python train.py --crop_scale_min=0.8 --horizontal_flip=false --norm_position="pre" --fused_qkv=true --bias="none" --moe_every=2 --expert_mlp_ratio=0.5 --patch_size=[8, 8] --layers=10 --width=192 --positions="sincos" --loss="mse" --learning_rate=0.0052 --momentum=0.95 --adamw_weight_decay_other_params=0.01
Rows from block 3 of a small model that predicts nearness at each pixel, named by matrix and row number. Rows with one number within an expert belong to one neuron, the router's apart. Each number is 128 + 32 x the weight over its row's rms, rounded and kept within 0 to 255. All counts start at 0. Numbers have three digits each.
Before each expert's rows are labels from the 100 images, of 14848, where the router gives the expert most weight on average: "top examples" is what is common among them. Only what is clearly more common there than usual is listed. The data: rendered solids tumbling over patterned floors.
# router: router (model.blocks.3.mlp.router.weight, 16x192, trained with AdamW), inputs 0-95
# gate: expert gate (model.blocks.3.mlp.gate, 16x96x192), inputs 0-95
# up: expert up (model.blocks.3.mlp.up, 16x96x192), inputs 0-95
# down: expert down (model.blocks.3.mlp.down, 16x192x96, transposed), outputs 0-95

# expert 2
top examples: count: one; light from behind the camera
router.2:109133157151193149148151141114065090165121094125179119151126115148091101090153149046089118144162171126121122185145127102205141101134151141059129092134123087116098136131133161108137137136099189180120165099170180100168113135096122133137114154097122116153120157118144180139158176174156112136
gate.0:177149106135111151130075071154154176065162091164151150096180133123120157109127133119165139129105098130109114136156143133097205170122106140110147106158180148123149120171131124104100147073151131180102126184139092120124109104108106121116125069182188084120146140103137151134149124166159210057
up.0:166083094144200138139105133083160085105134130090124130104090148164123126070110129142145133062189134151091146081142095154169101117168119183060134153176137109173191212108126138117136095121102130155081139141099118125074161104116169128113085051125123125083163167151153116155079113148125159200
down.0:103125151158155090150208081164133179158119136164131114064087123137153118053126180151086151105184183112180144115171100149132061084120143105083144105143119124122143115117111148126144050132189135101102135098138154154202144161107089161053116153110102088153169116157156122105088179132098119152

# expert 0
top examples: count: one
router.0:147172199158152138118163132091097093166128109102159130170179130069075110106172123075131124139159148150123147134124106098139123104142185143121138113135118092141132154163160117123160157145119190173115154096169137126205093152153113132126105152097146166167104158115133152144149145196150142139
gate.0:139133131087136080114105096131162144104110190126167139094085086176177107132124183102147125126100145106078121071115178150101088109108126164181097104138165122159133068130143099142122085155160078124146161109133155095079114124134151103136102114119103071119079145157168125113144103093128105160
up.0:079167100141200158107090177116120153184147080140086114184190159179131143151145126126148149174114106157073107143124139082079223117136174103107124180117127145102132169112102150093073144127106120098099081128085130108140156082125112105127124091118133132085143105128150098135088145116111130095
down.0:113157134128145079111120116140085095127115119186102112163109127125136120147156142148211074095118076165122111119182095090114109112138132134094123132077111108059158088190111101108135141134160092163159091098125119097121125104126149121087114161156127127157142168152075098228122128161173076158

# expert 8
top examples: count: one
router.8:121140202149163143121151127104071098150146119107162160138191123097105101116154138080103106155143147142082152152115124091129141112110181115097129119149105087132130133152174171129156149150107178127094195128189153142139101148135115111118139126128096163202100146135164175141121126206168136115
gate.0:124104128185138143145079135153139141110114115075069132113124136139142071146116136191176184173125084153148104118071165150060164085206158107088113111104119142131142145159082063063105152050096185102078052128114105073098137115112091160093121137078142137130168170062063103151159107161160121145
up.0:129170073155087170191128124187136151151143098133120111161138128133179140092166090113087048117111144127148131140209138156124153153108165076161104117179149159133087018134101090183129149178144086157147164161094130189211137097102105132132156165131143121122134110134142159140140153136119131152
down.0:162119126138100108127092089091139098104096182115142155126086098236136113165126105086162125079176155135070132115170065133114088141129161095110131057052123107137080152175144154052087162104115141169102115102049115138099131159158147125127103166125137155179154101132154092156139169144106105132

# expert 13
top examples: light from behind the scene; count: four
router.13:076125106140126148139143180117146201103173113147110085145078165106133163116111105117174136135124144149078099181198128149068164128080142059145049109080078084077122140100127185121120132175115118114093120176046128149159112088138141148143123088104155136142095130102128050134143152121173125095
gate.0:156184108114108161201188131112121178083124156152081156128129122146095135136100077144087126107128192115116122073058161121062148106110114132165164163133148155182120208152127103133166136166100137116166114122150143149092166195161145167071101152117102139167144130120185160122142154114133129102
up.0:115112118152169116117070130150115084146151134069156130126111162159087151175163134100167103127151083132104166180128073149175133167138142162148093054101125106125158064171122169176091084115145102118079087140125123134138066062103141105224131132135152174117143101116097153160119135109110145186
down.0:099132120182165112142162149120157135141094096107150163168171179123159123072122143112117142173187135107138124090155119150120168124156168162135118150201123123095093063146118125119156097113071113139107110135217138109108176136137103154130117171098139136219167131157110137095181169158115076115